Rows from block 12 of the encoder, named by matrix and row number. Rows with one number belong to one channel. Each number is 50 + 12 x the weight over its row's rms, rounded and kept within 0 to 99. All counts start at 0.
# convs0: expand pointwise conv (encoder.blocks.12.convs.0.weight, 384x96x1x1, standardized in use), inputs 0-95
# convs1: depthwise 5x5 conv (encoder.blocks.12.convs.1.weight, 384x1x5x5), a 5x5 kernel
# convs2: project pointwise conv (encoder.blocks.12.convs.2.weight, 96x384x1x1, standardized in use, transposed), outputs 0-95
convs0.210:56 45 33 54 67 49 52 64 63 62 56 60 30 24 47 53 58 57 39 55 46 48 48 52 46 51 47 31 84 41 44 50 61 32 33 32 57 37 44 53 64 47 42 45 47 66 57 61 40 62 60 58 25 40 36 43 68 43 32 42 61 54 49 53 45 53 51 35 67 34 29 45 26 70 74 49 44 45 40 59 58 55 53 54 44 62 71 26 35 36 67 50 51 56 55 38
convs1.210:25 46 49 52 57 26 43 47 53 58 25 37 41 51 52 34 29 44 53 50 50 30 35 47 51
convs2.210:57 42 59 42 56 66 58 33 41 33 37 34 67 71 52 53 60 58 50 59 43 56 58 65 53 44 36 40 71 40 70 37 53 65 33 42 57 63 39 71 42 64 43 48 48 57 47 52 37 47 54 52 40 34 56 62 53 69 44 79 50 31 54 42 65 54 47 47 62 73 67 48 60 63 52 52 38 31 60 56 49 40 70 29 58 49 39 62 33 77 37 58 63 46 50 66
convs0.211:43 56 53 53 52 43 47 63 51 44 65 69 50 28 53 40 55 46 35 72 60 50 53 42 57 48 55 63 46 31 47 28 63 57 52 43 70 53 51 61 41 41 52 60 63 52 57 26 39 48 68 54 42 49 39 59 70 67 53 49 53 39 36 45 63 54 63 68 36 45 41 35 47 63 36 58 88 56 50 54 63 50 58 69 39 12 66 52 67 58 53 64 36 62 60 39
convs1.211:54 46 38 45 44 60 60 50 42 40 65 60 50 33 30 74 67 55 31 44 60 57 45 34 66
convs2.211:66 73 56 50 44 60 36 29 60 59 43 62 59 39 46 33 47 35 32 34 56 29 36 50 69 63 45 34 35 38 44 53 50 31 45 67 66 58 59 77 76 54 43 56 70 69 61 54 55 51 57 56 52 41 59 50 55 75 38 32 46 60 48 57 48 55 42 66 58 50 67 64 44 38 53 36 62 55 45 59 32 46 50 52 50 37 65 56 37 42 43 46 30 29 43 43
convs0.212:42 35 63 58 60 63 52 41 70 47 52 41 60 41 44 61 76 55 19 68 40 64 48 52 33 54 54 42 37 52 33 53 65 38 29 45 40 55 45 66 72 83 52 58 63 43 48 70 39 39 38 43 34 42 59 50 57 41 57 55 57 55 71 49 67 47 56 59 67 50 49 44 26 51 37 44 71 43 58 52 42 57 29 38 40 52 32 50 54 31 41 51 53 42 46 60
convs1.212:49 44 65 43 54 57 45 36 35 61 49 42 70 25 41 60 47 55 28 35 60 64 39 42 35
convs2.212:50 54 63 47 57 49 37 41 34 44 63 44 66 57 58 46 66 70 34 51 48 40 57 43 42 54 37 70 54 26 40 60 54 54 41 39 56 44 43 31 62 41 53 49 67 55 53 61 59 45 56 50 44 19 47 46 29 30 37 46 64 48 61 77 64 57 40 60 61 63 54 61 52 51 41 62 52 64 30 63 47 24 57 53 62 43 30 56 43 53 31 45 31 53 23 27
convs0.213:79 55 59 53 43 43 32 60 29 58 52 50 37 40 43 50 32 54 41 48 58 47 59 49 40 59 57 72 44 57 58 49 74 33 70 58 45 56 27 40 34 43 50 47 50 48 51 44 61 69 43 42 25 58 65 52 64 42 51 34 58 46 66 42 48 22 63 69 49 46 49 52 36 71 75 59 54 53 37 57 58 50 59 56 48 31 48 41 42 45 62 80 57 70 59 39
convs1.213:55 48 50 55 59 67 46 40 37 46 82 59 45 44 43 80 57 49 46 46 47 27 47 59 55
convs2.213:52 44 55 56 58 54 45 57 47 78 29 63 39 38 46 49 63 37 68 39 48 42 53 43 56 57 37 38 62 61 44 61 72 40 54 64 39 28 46 39 52 35 38 67 64 60 38 62 71 47 53 58 47 45 41 32 70 24 47 32 48 57 43 48 56 58 23 61 56 30 56 66 32 47 72 54 56 64 46 62 38 67 56 55 48 59 32 47 61 60 48 63 58 47 71 43
convs0.214:60 46 43 52 40 60 64 35 44 69 27 37 47 27 55 27 53 35 65 58 41 55 35 54 59 32 43 77 53 74 34 66 62 79 65 55 60 27 28 48 42 43 51 32 43 59 51 55 57 66 55 47 41 47 51 57 71 55 71 57 59 50 49 46 47 43 45 65 34 47 59 66 55 62 50 42 58 67 26 51 36 36 51 54 58 50 42 34 34 51 44 52 49 56 44 53
convs1.214:46 31 39 56 68 47 24 45 61 65 30 43 64 66 54 31 48 48 62 51 42 51 39 45 40
convs2.214:57 53 49 46 38 51 60 63 59 47 58 59 56 27 59 55 48 48 35 58 51 34 43 73 42 48 40 34 46 49 52 45 69 33 56 40 53 20 53 40 47 48 32 67 51 41 36 55 38 68 60 53 44 53 36 63 76 41 65 37 74 68 44 35 51 54 50 60 39 25 42 61 48 41 58 25 61 57 35 80 50 64 58 34 51 32 51 49 54 25 64 52 47 41 49 42
convs0.215:38 45 64 50 60 48 53 42 52 32 59 36 44 68 56 50 70 60 43 36 51 57 57 57 56 36 44 52 46 76 31 55 50 70 56 48 29 44 58 43 53 43 48 50 55 33 34 45 39 71 49 42 57 63 35 55 33 41 41 52 41 78 60 61 50 46 40 60 47 57 32 47 65 54 53 47 57 31 51 60 70 58 61 77 57 24 50 33 49 38 41 17 57 28 55 51
convs1.215:28 28 28 30 38 48 53 38 45 46 52 66 78 44 40 48 52 54 48 42 45 48 55 51 58
convs2.215:61 43 53 50 54 69 34 47 50 58 61 44 57 55 51 49 79 62 46 45 49 45 43 30 51 59 37 47 53 35 37 62 48 52 42 78 28 88 38 65 39 49 62 67 63 36 63 52 59 46 77 32 48 53 66 40 38 50 39 55 23 36 50 63 54 52 59 43 59 54 48 40 50 53 60 45 37 48 66 39 29 52 49 33 41 56 49 59 44 80 35 47 46 45 48 47
convs0.216:39 28 43 55 46 63 38 03 58 35 35 37 62 59 56 48 66 61 41 40 59 57 41 41 50 31 38 53 44 49 35 51 36 57 58 69 47 48 29 53 53 66 38 49 45 51 47 44 39 48 50 55 60 63 65 76 47 61 36 60 54 74 47 51 46 48 86 39 46 64 35 54 47 64 39 51 54 43 54 55 47 60 46 39 42 59 55 50 55 52 20 47 70 54 50 47
convs1.216:22 39 47 60 63 55 50 41 39 25 73 63 55 42 31 59 53 47 55 38 48 40 56 53 54
convs2.216:44 33 58 33 56 66 35 34 58 57 35 33 62 52 52 47 47 58 46 64 74 80 68 54 64 52 48 41 68 33 33 67 46 61 47 53 58 65 39 70 54 53 48 47 50 46 77 54 21 49 44 31 66 36 43 47 43 50 65 57 34 31 34 45 46 39 65 34 54 62 39 49 34 68 41 49 33 56 67 50 35 48 47 35 49 41 35 60 45 46 55 55 48 49 45 58
convs0.217:45 42 66 44 63 41 62 64 52 49 37 61 36 40 53 48 36 60 24 44 44 45 43 49 63 56 50 33 69 61 17 58 56 42 58 59 55 68 53 50 45 99 48 55 47 37 74 47 56 28 34 57 31 34 44 36 54 58 27 47 55 43 61 51 39 51 51 57 57 57 52 38 43 41 40 54 68 63 60 60 57 47 37 59 58 46 52 45 46 71 50 58 53 50 53 59
convs1.217:37 41 44 31 25 38 59 74 46 37 56 46 60 44 49 61 57 57 50 52 32 42 38 32 40
convs2.217:51 51 60 42 44 49 55 35 61 48 62 56 47 61 29 29 51 42 53 48 60 48 36 29 27 45 34 45 39 51 50 52 30 38 41 52 56 70 33 42 67 35 45 50 55 61 85 56 48 54 29 40 50 42 59 49 38 51 42 64 56 58 74 82 43 52 48 43 65 60 62 41 56 61 62 70 49 56 48 57 64 34 60 34 43 48 45 62 35 51 25 46 51 27 56 38
convs0.218:57 37 42 50 77 46 49 62 57 39 35 53 39 34 55 56 72 60 68 33 53 46 25 50 49 59 45 44 54 67 50 64 41 61 38 45 67 45 53 63 63 54 31 48 56 41 78 58 40 38 35 50 48 66 71 45 46 49 24 30 40 49 48 30 35 50 75 47 45 43 73 36 48 60 34 63 56 70 58 34 57 63 43 50 41 61 68 53 43 51 43 49 36 50 45 53
convs1.218:51 46 57 53 52 42 61 66 57 49 49 24 68 14 63 64 49 39 52 60 47 51 55 41 47
convs2.218:56 60 50 42 52 55 67 41 63 36 44 60 36 54 28 43 52 59 58 52 45 33 39 35 36 34 32 35 49 40 36 36 64 43 42 66 71 59 43 44 49 60 46 30 63 64 55 54 63 53 41 47 47 53 74 48 36 24 45 49 63 71 61 46 22 62 69 45 51 38 47 30 39 46 46 63 61 68 36 38 47 60 57 66 41 55 47 56 46 46 48 62 35 57 65 20
convs0.219:36 57 53 60 62 41 57 66 62 63 58 50 43 48 38 51 57 40 46 34 47 53 49 36 64 46 43 67 64 41 41 37 51 47 54 53 64 55 15 34 48 57 36 47 51 59 44 43 68 51 39 47 17 58 46 47 49 31 61 19 67 45 69 54 20 44 46 47 51 25 51 72 44 66 67 55 43 59 32 43 58 66 69 43 50 67 50 53 33 41 46 49 50 53 48 41
convs1.219:73 54 40 42 48 65 48 28 37 42 66 48 27 39 30 57 43 52 55 46 51 54 64 62 60
convs2.219:49 51 43 53 50 52 24 52 32 64 63 43 42 52 24 51 64 60 44 33 43 48 62 25 34 57 38 49 58 29 56 42 63 24 48 59 58 54 42 36 58 32 57 50 55 42 50 53 55 50 84 30 38 44 53 55 42 63 32 56 51 34 57 44 61 44 47 44 52 45 43 55 41 59 56 61 46 57 63 37 39 28 52 68 57 59 63 54 64 83 49 73 54 61 56 34
convs0.220:51 55 29 50 37 62 73 37 64 43 44 48 47 28 64 38 61 33 62 59 57 34 45 65 61 41 47 73 56 65 35 68 37 71 57 67 43 26 61 48 41 45 38 47 46 42 55 46 45 77 64 62 51 46 44 57 71 40 61 51 47 36 41 57 61 55 49 54 27 51 40 59 42 48 46 48 47 56 16 48 46 30 53 28 55 46 43 37 64 44 52 44 66 45 60 61
convs1.220:33 51 49 52 53 41 44 42 53 55 60 54 38 47 58 63 48 32 40 65 48 28 24 53 77
convs2.220:39 44 43 43 42 45 47 53 55 33 52 28 58 39 55 57 66 62 25 52 48 56 51 42 33 56 62 58 63 50 47 58 74 67 56 53 33 48 54 44 63 55 42 70 41 38 55 33 41 61 59 63 51 56 51 78 64 58 78 60 62 60 57 51 62 85 45 44 39 26 53 61 35 43 47 37 47 60 50 60 54 68 55 40 55 50 83 50 50 57 65 44 48 33 66 53
convs0.221:40 60 47 70 62 41 54 59 53 41 59 69 50 41 43 51 53 59 31 32 41 37 31 37 40 44 56 48 61 57 29 58 50 52 37 79 51 54 34 56 42 92 66 49 53 31 56 45 59 50 36 56 51 43 70 52 39 47 57 52 51 38 60 50 29 47 49 35 42 43 55 44 32 57 51 60 34 38 48 37 67 55 34 33 68 33 66 62 39 54 41 54 52 27 41 63
convs1.221:63 55 61 63 56 35 28 54 54 58 38 56 32 85 52 42 40 32 47 57 49 51 56 58 48
convs2.221:47 67 44 84 55 61 44 37 45 59 71 50 48 54 29 48 45 61 51 39 33 52 54 50 43 59 34 48 58 52 40 33 54 42 43 39 70 49 45 36 59 23 34 70 38 54 37 59 62 46 53 42 37 51 68 53 37 38 38 57 54 73 47 77 36 45 56 72 54 66 52 48 57 53 45 35 38 60 61 39 42 62 55 63 43 54 73 55 57 69 64 42 37 60 63 67
convs0.222:45 44 35 51 66 63 57 43 64 60 41 59 56 31 32 54 38 31 49 43 57 31 43 51 60 44 47 50 26 49 22 51 32 44 56 56 42 58 27 65 69 52 39 46 45 56 38 73 75 62 38 62 38 40 53 38 43 51 44 50 66 44 54 49 48 28 69 38 50 42 55 66 45 63 65 46 57 65 54 57 63 47 56 53 42 54 41 47 27 43 44 53 64 89 52 45
convs1.222:25 47 63 53 53 32 36 55 50 54 31 27 75 51 60 43 41 62 60 52 43 42 39 46 47
convs2.222:53 41 55 44 59 43 76 36 70 44 46 48 47 51 50 62 50 41 35 55 64 56 36 69 60 48 30 37 42 40 42 36 46 70 48 27 53 43 59 69 49 59 47 40 71 59 53 50 40 51 37 48 54 66 58 49 64 32 52 38 62 60 36 37 58 55 59 64 51 43 55 64 55 50 33 63 62 56 38 64 54 42 48 60 51 12 45 47 47 10 49 31 53 34 47 33
convs0.223:49 27 61 47 33 53 38 68 41 52 64 37 52 34 38 30 53 62 39 66 48 40 57 38 48 36 41 75 39 43 71 46 67 60 55 37 54 77 48 53 69 48 48 31 64 54 54 56 42 47 37 54 50 46 41 43 37 54 55 58 40 54 35 59 59 51 30 68 51 53 48 45 48 54 44 44 64 65 58 74 90 46 52 51 38 20 55 54 45 54 39 61 45 37 52 38
convs1.223:44 43 20 34 33 42 59 37 52 40 40 57 50 65 48 45 47 42 66 32 39 52 61 47 31
convs2.223:47 58 61 50 65 65 15 56 45 40 35 55 41 62 54 26 58 48 40 41 43 46 61 46 56 68 69 58 61 23 44 43 57 56 44 57 51 39 31 47 50 76 64 39 44 51 69 53 72 52 64 57 46 52 66 56 34 43 43 47 57 58 71 72 37 48 57 57 61 59 52 50 46 69 47 45 33 44 47 41 64 44 56 31 54 50 36 61 55 64 30 48 71 65 60 33
convs0.224:46 44 54 67 53 19 34 54 42 56 45 58 49 56 47 40 32 62 53 42 56 47 44 71 38 47 53 57 62 60 45 69 31 66 68 58 55 51 51 63 56 57 47 60 53 58 56 75 65 37 63 63 49 44 37 63 34 44 56 28 41 59 38 38 61 57 67 48 29 49 60 60 36 52 49 54 43 63 44 65 54 45 24 39 37 26 45 40 26 54 55 64 43 17 51 41
convs1.224:52 59 50 55 51 63 47 36 51 56 38 40 79 25 58 55 44 43 41 70 52 59 30 66 47
convs2.224:45 57 50 73 44 48 55 69 43 62 68 31 46 49 48 50 47 59 51 37 52 35 55 46 36 53 38 70 41 61 53 55 56 36 44 46 71 68 50 34 30 69 60 63 54 69 40 59 60 43 66 56 44 58 28 69 60 30 39 53 57 70 44 48 53 43 50 65 61 42 36 35 30 40 37 26 57 47 29 47 27 61 49 39 61 45 61 55 49 66 56 69 52 38 37 68
convs0.225:37 56 50 62 56 37 37 41 48 60 43 45 46 53 58 32 44 57 35 38 29 48 33 48 57 48 58 55 62 57 68 59 44 64 58 62 56 44 30 46 67 73 52 59 53 43 59 92 62 28 63 53 56 56 37 67 55 33 47 37 44 61 45 35 46 54 73 49 42 38 60 51 47 56 62 51 41 63 33 61 50 57 30 65 44 25 49 38 23 61 40 35 58 39 52 53
convs1.225:52 50 50 49 43 46 46 56 51 45 68 49 14 81 56 40 48 67 56 35 50 55 58 43 57
convs2.225:55 48 45 48 44 71 43 56 35 70 73 53 56 54 39 53 63 45 51 51 56 32 60 42 65 39 78 36 57 43 52 36 36 62 48 39 47 37 46 49 51 26 47 37 40 52 46 48 33 59 62 43 50 36 70 38 56 65 60 49 42 34 41 70 57 26 41 63 49 44 62 60 68 60 63 38 40 24 48 48 30 26 52 60 39 51 59 56 68 68 45 52 60 65 44 26
convs0.226:33 50 71 72 53 40 36 46 46 44 35 33 54 71 44 53 69 55 25 48 49 44 48 53 48 53 54 43 15 65 54 37 37 42 34 49 55 29 61 51 50 15 30 38 51 70 62 38 52 72 46 70 47 56 61 46 55 50 43 40 57 56 54 58 28 50 54 66 47 50 50 38 42 50 44 63 58 44 57 41 44 48 62 52 60 38 37 41 33 27 55 49 47 63 39 36
convs1.226:23 47 54 47 52 28 63 71 38 43 38 64 59 32 50 45 60 45 30 65 51 48 58 49 48
convs2.226:55 53 52 60 59 65 65 41 58 46 71 39 36 54 49 46 67 57 39 37 51 35 67 55 31 38 25 62 57 40 21 28 30 59 43 44 38 49 46 56 83 64 40 51 42 47 40 53 56 52 33 56 50 58 48 59 52 33 49 51 47 68 41 66 34 68 62 51 55 41 43 57 49 63 55 72 50 65 43 47 47 33 51 41 41 56 39 53 41 69 55 60 30 41 53 20
convs0.227:38 47 48 74 31 57 51 48 61 44 53 57 40 56 41 50 47 62 64 46 37 60 42 57 52 45 34 50 68 45 64 52 48 49 35 70 33 53 32 48 69 61 67 60 59 58 47 78 60 36 71 51 51 56 35 62 47 14 81 50 38 45 51 44 44 58 35 38 49 47 54 53 37 34 55 36 24 54 47 44 54 34 53 40 66 39 60 36 32 72 47 39 41 57 42 51
convs1.227:39 46 58 50 50 52 51 33 46 59 52 55 19 74 71 57 42 39 65 53 39 38 45 42 36
convs2.227:67 54 51 71 50 59 55 51 21 70 66 50 50 57 18 52 60 47 60 46 55 56 59 40 58 45 45 44 55 34 57 35 40 50 45 47 48 51 46 60 48 18 52 53 54 46 42 50 71 57 45 54 44 28 69 45 54 10 56 60 50 50 38 62 41 49 74 51 51 54 41 53 27 58 36 34 49 59 56 49 36 60 54 59 37 47 37 58 38 67 37 80 52 53 62 42
convs0.228:40 65 30 61 29 58 54 35 50 33 47 65 47 60 54 42 53 71 61 58 46 48 45 45 48 55 62 72 32 79 29 67 33 59 57 64 39 36 49 40 35 35 43 52 38 40 56 57 41 58 43 42 58 54 45 47 55 47 60 42 42 50 39 54 71 47 22 78 65 53 60 35 77 51 38 53 54 64 35 57 57 39 46 41 65 62 54 59 62 67 54 62 62 54 37 46
convs1.228:31 34 37 35 38 37 30 26 26 28 59 53 54 47 51 51 55 48 49 50 49 47 49 44 53
convs2.228:51 28 45 47 49 59 56 44 31 58 54 34 60 50 56 60 49 45 41 54 75 57 50 44 50 49 57 44 72 30 64 63 62 67 49 73 22 62 46 46 48 46 45 64 44 26 66 46 30 69 86 41 41 53 63 54 45 58 41 52 54 45 58 40 69 50 69 27 53 50 47 41 40 31 48 39 53 72 63 45 38 59 47 25 45 46 50 56 59 46 56 43 60 56 67 50
convs0.229:39 55 49 62 53 47 54 35 51 64 51 54 35 56 34 52 69 47 56 34 59 38 53 37 71 54 40 61 53 62 32 50 34 51 70 52 43 43 25 49 49 41 41 44 60 50 47 60 59 66 46 51 50 58 42 73 76 31 57 41 69 53 74 56 24 35 32 53 40 57 58 73 60 75 60 46 71 57 30 49 57 55 52 50 49 51 54 42 36 28 57 58 66 66 59 43
convs1.229:74 56 31 47 44 69 50 36 52 47 62 60 40 45 41 63 62 39 42 49 38 38 35 58 72
convs2.229:57 34 41 57 52 64 39 66 37 74 47 50 43 50 31 60 40 47 46 45 42 35 47 40 38 59 51 41 70 49 27 48 57 53 45 57 43 57 37 39 48 37 51 44 50 52 53 54 61 48 84 39 39 50 63 35 38 40 41 55 43 38 49 47 70 63 61 43 49 50 60 51 23 51 66 40 22 63 68 40 41 62 50 59 52 57 59 55 48 92 41 59 42 69 65 38
convs0.230:66 34 37 48 48 39 52 77 48 56 49 32 39 34 52 55 32 43 68 41 65 59 63 39 40 56 48 65 47 44 61 55 62 32 45 36 38 52 40 45 35 36 53 56 55 53 52 58 54 68 60 47 39 70 51 61 59 64 62 33 76 59 44 43 64 58 60 58 39 50 44 61 26 47 71 42 48 53 51 41 38 51 50 46 60 38 61 43 56 41 95 71 62 58 49 41
convs1.230:83 59 56 59 66 71 50 30 50 58 72 45 42 55 62 60 43 38 48 48 59 53 50 47 46
convs2.230:42 56 36 61 36 67 46 61 52 44 44 67 35 34 42 54 65 35 56 65 62 59 45 58 38 49 39 28 54 63 51 74 62 39 65 73 43 37 50 41 42 59 46 69 63 47 63 40 58 56 65 39 66 32 58 38 73 39 35 52 26 49 30 41 68 55 43 36 50 40 36 63 40 41 61 47 62 58 61 65 43 58 44 59 45 66 50 37 68 53 62 41 56 35 69 56
convs0.231:51 51 47 42 43 49 55 36 34 35 66 49 60 52 53 55 59 51 30 65 55 50 40 53 62 34 50 77 26 24 35 41 45 44 57 40 51 51 61 42 60 76 68 56 39 51 38 59 43 80 36 59 34 54 45 48 46 50 28 44 62 21 50 58 66 64 41 38 45 47 46 51 52 56 49 41 43 66 51 53 49 67 24 53 46 52 26 54 60 21 51 58 65 49 43 58
convs1.231:48 59 07 52 53 41 58 63 55 43 41 68 42 65 49 44 50 39 47 52 54 57 33 45 49
convs2.231:49 34 52 57 57 45 59 58 43 67 37 35 51 56 43 40 65 48 70 53 50 44 38 52 38 70 68 27 50 36 60 48 49 50 41 62 72 66 49 45 69 25 48 71 72 53 71 50 40 50 46 47 50 41 36 51 57 53 54 63 21 51 46 53 17 40 68 38 55 36 42 52 37 55 64 43 39 41 57 44 58 27 60 55 42 68 45 54 45 76 58 58 34 42 60 46
convs0.232:68 61 47 47 65 57 61 29 62 27 53 59 44 52 65 49 71 63 42 37 38 53 62 55 36 43 68 52 40 52 29 34 61 51 57 49 51 46 23 38 55 27 50 61 55 48 65 51 34 59 42 49 54 63 62 59 36 69 45 36 54 56 45 53 42 38 67 40 48 46 75 59 68 70 45 46 40 37 59 37 34 67 69 31 61 51 43 49 48 48 50 25 29 57 63 51
convs1.232:48 39 09 42 59 51 50 37 42 57 56 60 32 53 59 50 41 61 37 49 43 43 68 42 51
convs2.232:50 46 59 52 47 38 58 58 47 58 57 24 54 60 27 42 45 60 45 51 58 85 47 54 56 52 48 23 43 37 68 61 54 59 41 42 46 77 53 63 48 56 53 49 51 48 67 61 49 44 81 45 48 26 53 42 59 59 45 64 34 47 31 58 68 52 47 40 58 69 33 21 34 44 53 71 56 35 48 49 39 38 53 40 56 35 45 57 52 41 56 69 43 40 39 64
convs0.233:58 53 52 51 51 41 49 48 52 42 48 54 63 56 62 53 47 67 66 57 62 55 58 59 51 53 55 29 50 55 44 68 67 35 56 59 75 54 62 63 44 61 59 44 66 37 63 37 53 94 44 41 23 59 39 45 57 28 74 34 54 45 50 44 34 45 61 73 64 35 54 53 42 54 38 45 50 36 40 48 75 54 26 37 52 56 42 47 33 34 42 62 46 39 43 46
convs1.233:42 49 46 53 52 30 42 49 42 24 32 35 50 40 40 24 45 57 43 33 49 37 39 37 51
convs2.233:51 41 55 57 43 66 59 43 56 47 66 54 45 59 36 58 56 56 28 51 60 58 57 55 56 36 29 53 50 55 42 45 50 36 48 56 47 44 50 61 72 36 71 63 41 65 32 54 43 42 26 61 51 30 57 63 61 16 46 54 76 63 60 38 40 38 46 44 50 54 53 35 52 49 61 37 62 51 55 56 03 44 55 45 54 37 44 57 50 71 53 39 29 52 55 37
convs0.234:63 37 34 59 47 59 48 55 57 61 62 41 38 52 56 41 60 59 68 59 49 68 57 50 45 44 53 52 43 66 55 45 45 47 55 48 46 49 67 51 70 29 30 41 51 88 47 62 42 65 32 35 40 31 53 37 63 48 40 23 50 31 45 40 45 45 46 68 65 76 44 49 51 54 75 37 56 45 33 57 49 38 72 55 49 58 52 34 70 35 72 52 49 44 49 38
convs1.234:23 22 42 41 41 32 30 42 47 44 34 31 39 43 50 49 42 41 49 50 55 53 53 55 54
convs2.234:62 54 57 50 51 43 46 57 23 49 47 31 70 78 43 57 49 78 61 38 64 61 31 50 29 52 49 41 60 49 62 52 53 59 36 51 29 46 36 58 39 38 54 66 60 52 60 58 50 50 60 56 46 44 60 50 55 68 38 78 48 35 61 61 46 36 47 35 72 39 44 49 54 67 53 34 50 48 49 35 56 65 59 25 63 51 35 68 33 49 37 60 28 56 43 54
convs0.235:63 62 31 60 38 78 54 27 58 50 39 30 48 58 51 34 40 34 71 53 40 49 37 52 52 42 49 74 28 77 53 63 30 66 69 61 56 26 38 62 40 42 45 42 55 58 43 49 65 65 56 48 47 63 50 47 71 62 57 54 45 64 40 49 54 43 59 67 49 49 50 40 75 55 61 50 50 69 30 43 53 48 50 40 75 53 32 50 52 39 52 41 59 52 48 55
convs1.235:50 49 40 47 48 63 53 41 37 47 73 70 41 31 33 71 60 45 33 36 49 46 39 43 36
convs2.235:51 24 50 48 40 44 42 44 49 47 55 36 51 62 56 60 18 63 55 65 67 63 53 37 47 64 51 33 74 45 49 59 78 45 45 58 56 65 40 49 45 43 46 42 30 36 62 48 45 65 63 62 46 38 45 62 48 64 43 52 39 30 64 36 61 60 46 28 48 46 63 26 33 53 41 54 37 41 74 32 40 55 53 31 57 52 68 57 44 63 47 38 60 65 62 62
convs0.236:43 58 46 51 58 29 42 31 57 60 49 45 47 43 59 23 29 47 73 41 34 46 39 56 48 44 52 58 44 58 49 48 35 52 58 67 63 37 40 58 44 47 44 55 57 60 80 63 55 57 70 63 55 62 42 63 44 50 44 35 61 65 42 30 47 67 80 64 36 37 62 49 46 39 57 47 48 78 26 25 63 37 45 45 50 40 57 49 34 45 31 50 48 53 65 46
convs1.236:58 41 52 37 59 49 53 60 36 65 46 47 69 21 60 50 50 50 22 57 61 49 37 39 59
convs2.236:44 44 52 43 43 39 63 51 63 31 69 40 48 44 49 41 33 39 52 38 30 20 48 54 68 73 42 50 42 68 47 41 57 73 43 65 60 38 51 31 54 65 41 39 49 77 46 54 51 54 48 64 39 65 59 51 42 67 43 42 44 66 50 30 68 53 47 47 58 48 80 32 65 42 51 33 43 38 30 47 34 46 49 54 60 62 64 50 59 42 71 56 35 61 60 53
convs0.237:60 40 45 49 45 78 44 70 56 59 57 62 59 48 49 44 52 58 22 50 57 61 41 54 54 47 59 41 49 56 57 57 58 38 39 53 50 45 46 60 60 64 53 54 41 46 29 70 75 39 62 42 31 28 32 41 58 51 56 38 56 56 40 45 39 57 55 41 71 31 73 47 57 58 45 35 50 45 59 39 29 39 68 29 49 37 31 35 31 57 55 45 69 31 31 63
convs1.237:53 64 69 60 51 45 51 50 46 49 50 51 57 28 25 59 69 63 56 23 53 55 37 51 36
convs2.237:56 76 57 54 59 36 29 45 59 54 53 56 47 50 48 58 62 48 44 49 59 29 43 36 40 75 42 51 42 39 32 53 37 32 47 51 46 53 47 16 80 64 44 62 60 42 73 54 46 54 50 52 46 54 61 45 62 64 43 47 55 65 68 69 42 58 33 60 55 34 72 69 37 45 44 57 56 67 41 30 65 24 48 44 69 44 39 53 48 41 59 41 40 53 46 56
convs0.238:50 54 29 32 61 40 55 47 38 54 66 62 55 46 49 46 29 42 44 63 59 38 36 36 46 32 58 60 21 49 26 39 53 57 54 42 56 64 79 43 43 59 40 48 50 26 51 49 33 45 37 48 31 42 61 55 33 63 42 56 46 41 50 54 60 43 74 35 43 53 26 59 64 56 44 53 59 51 61 81 56 54 62 75 49 48 44 46 68 62 44 55 71 51 52 48
convs1.238:34 36 81 62 47 47 50 77 63 47 48 44 56 51 42 43 62 56 46 36 32 52 63 53 39
convs2.238:39 34 50 48 43 55 38 65 47 75 62 41 37 54 27 42 37 49 60 53 45 49 37 41 34 52 23 35 57 66 68 61 45 60 45 27 58 56 50 25 17 44 42 61 64 52 29 58 53 49 55 56 45 58 48 51 61 29 48 54 64 58 39 64 61 50 47 45 53 61 44 55 33 39 61 32 60 53 50 65 53 61 55 80 43 45 65 58 58 41 46 70 70 49 38 41
convs0.239:57 50 38 15 62 51 65 58 43 42 50 39 43 21 59 64 44 54 73 53 63 61 44 51 42 50 54 46 72 64 37 64 29 50 48 50 45 50 52 51 42 36 17 57 39 34 52 47 66 45 49 65 67 44 73 34 48 62 45 61 42 39 58 39 36 61 44 57 44 47 53 52 55 55 60 44 61 72 54 52 52 58 79 46 58 67 67 61 37 42 46 68 66 51 59 41
convs1.239:50 54 55 47 49 48 54 45 56 51 45 59 19 77 47 39 51 77 43 44 67 58 44 52 68
convs2.239:56 49 58 61 43 59 49 73 49 63 63 44 48 51 46 49 48 58 40 51 49 77 44 39 34 65 45 55 59 40 22 44 54 66 45 37 52 44 44 45 50 20 68 59 56 33 31 54 48 38 63 49 51 31 32 67 51 39 46 58 66 65 56 53 24 41 37 66 58 42 49 57 62 54 62 33 52 76 55 40 47 35 59 60 39 42 54 55 52 79 44 52 32 50 33 70
convs0.241:21 52 44 30 56 39 63 52 39 33 49 39 54 47 38 58 70 55 48 75 76 63 55 44 36 57 50 49 46 54 42 64 65 33 65 45 64 50 55 30 31 25 65 58 54 64 39 58 59 66 52 56 76 53 46 57 48 75 48 44 42 64 58 55 66 54 49 47 51 58 44 35 29 35 42 56 55 38 65 54 50 57 50 81 62 58 56 45 40 54 44 32 59 58 53 44
convs1.241:48 37 53 50 61 52 59 44 46 52 71 44 29 56 38 80 63 58 63 54 66 41 37 51 66
convs2.241:48 38 65 59 50 52 37 48 58 42 69 30 45 64 59 31 50 54 45 46 46 59 23 62 70 51 64 63 65 33 48 38 54 58 40 44 62 71 40 69 60 43 50 48 46 47 55 62 58 44 36 50 56 33 30 68 62 60 42 64 50 67 43 85 51 49 43 34 64 56 64 39 44 49 62 61 50 42 61 62 42 34 61 29 36 41 52 58 47 56 38 40 20 57 42 37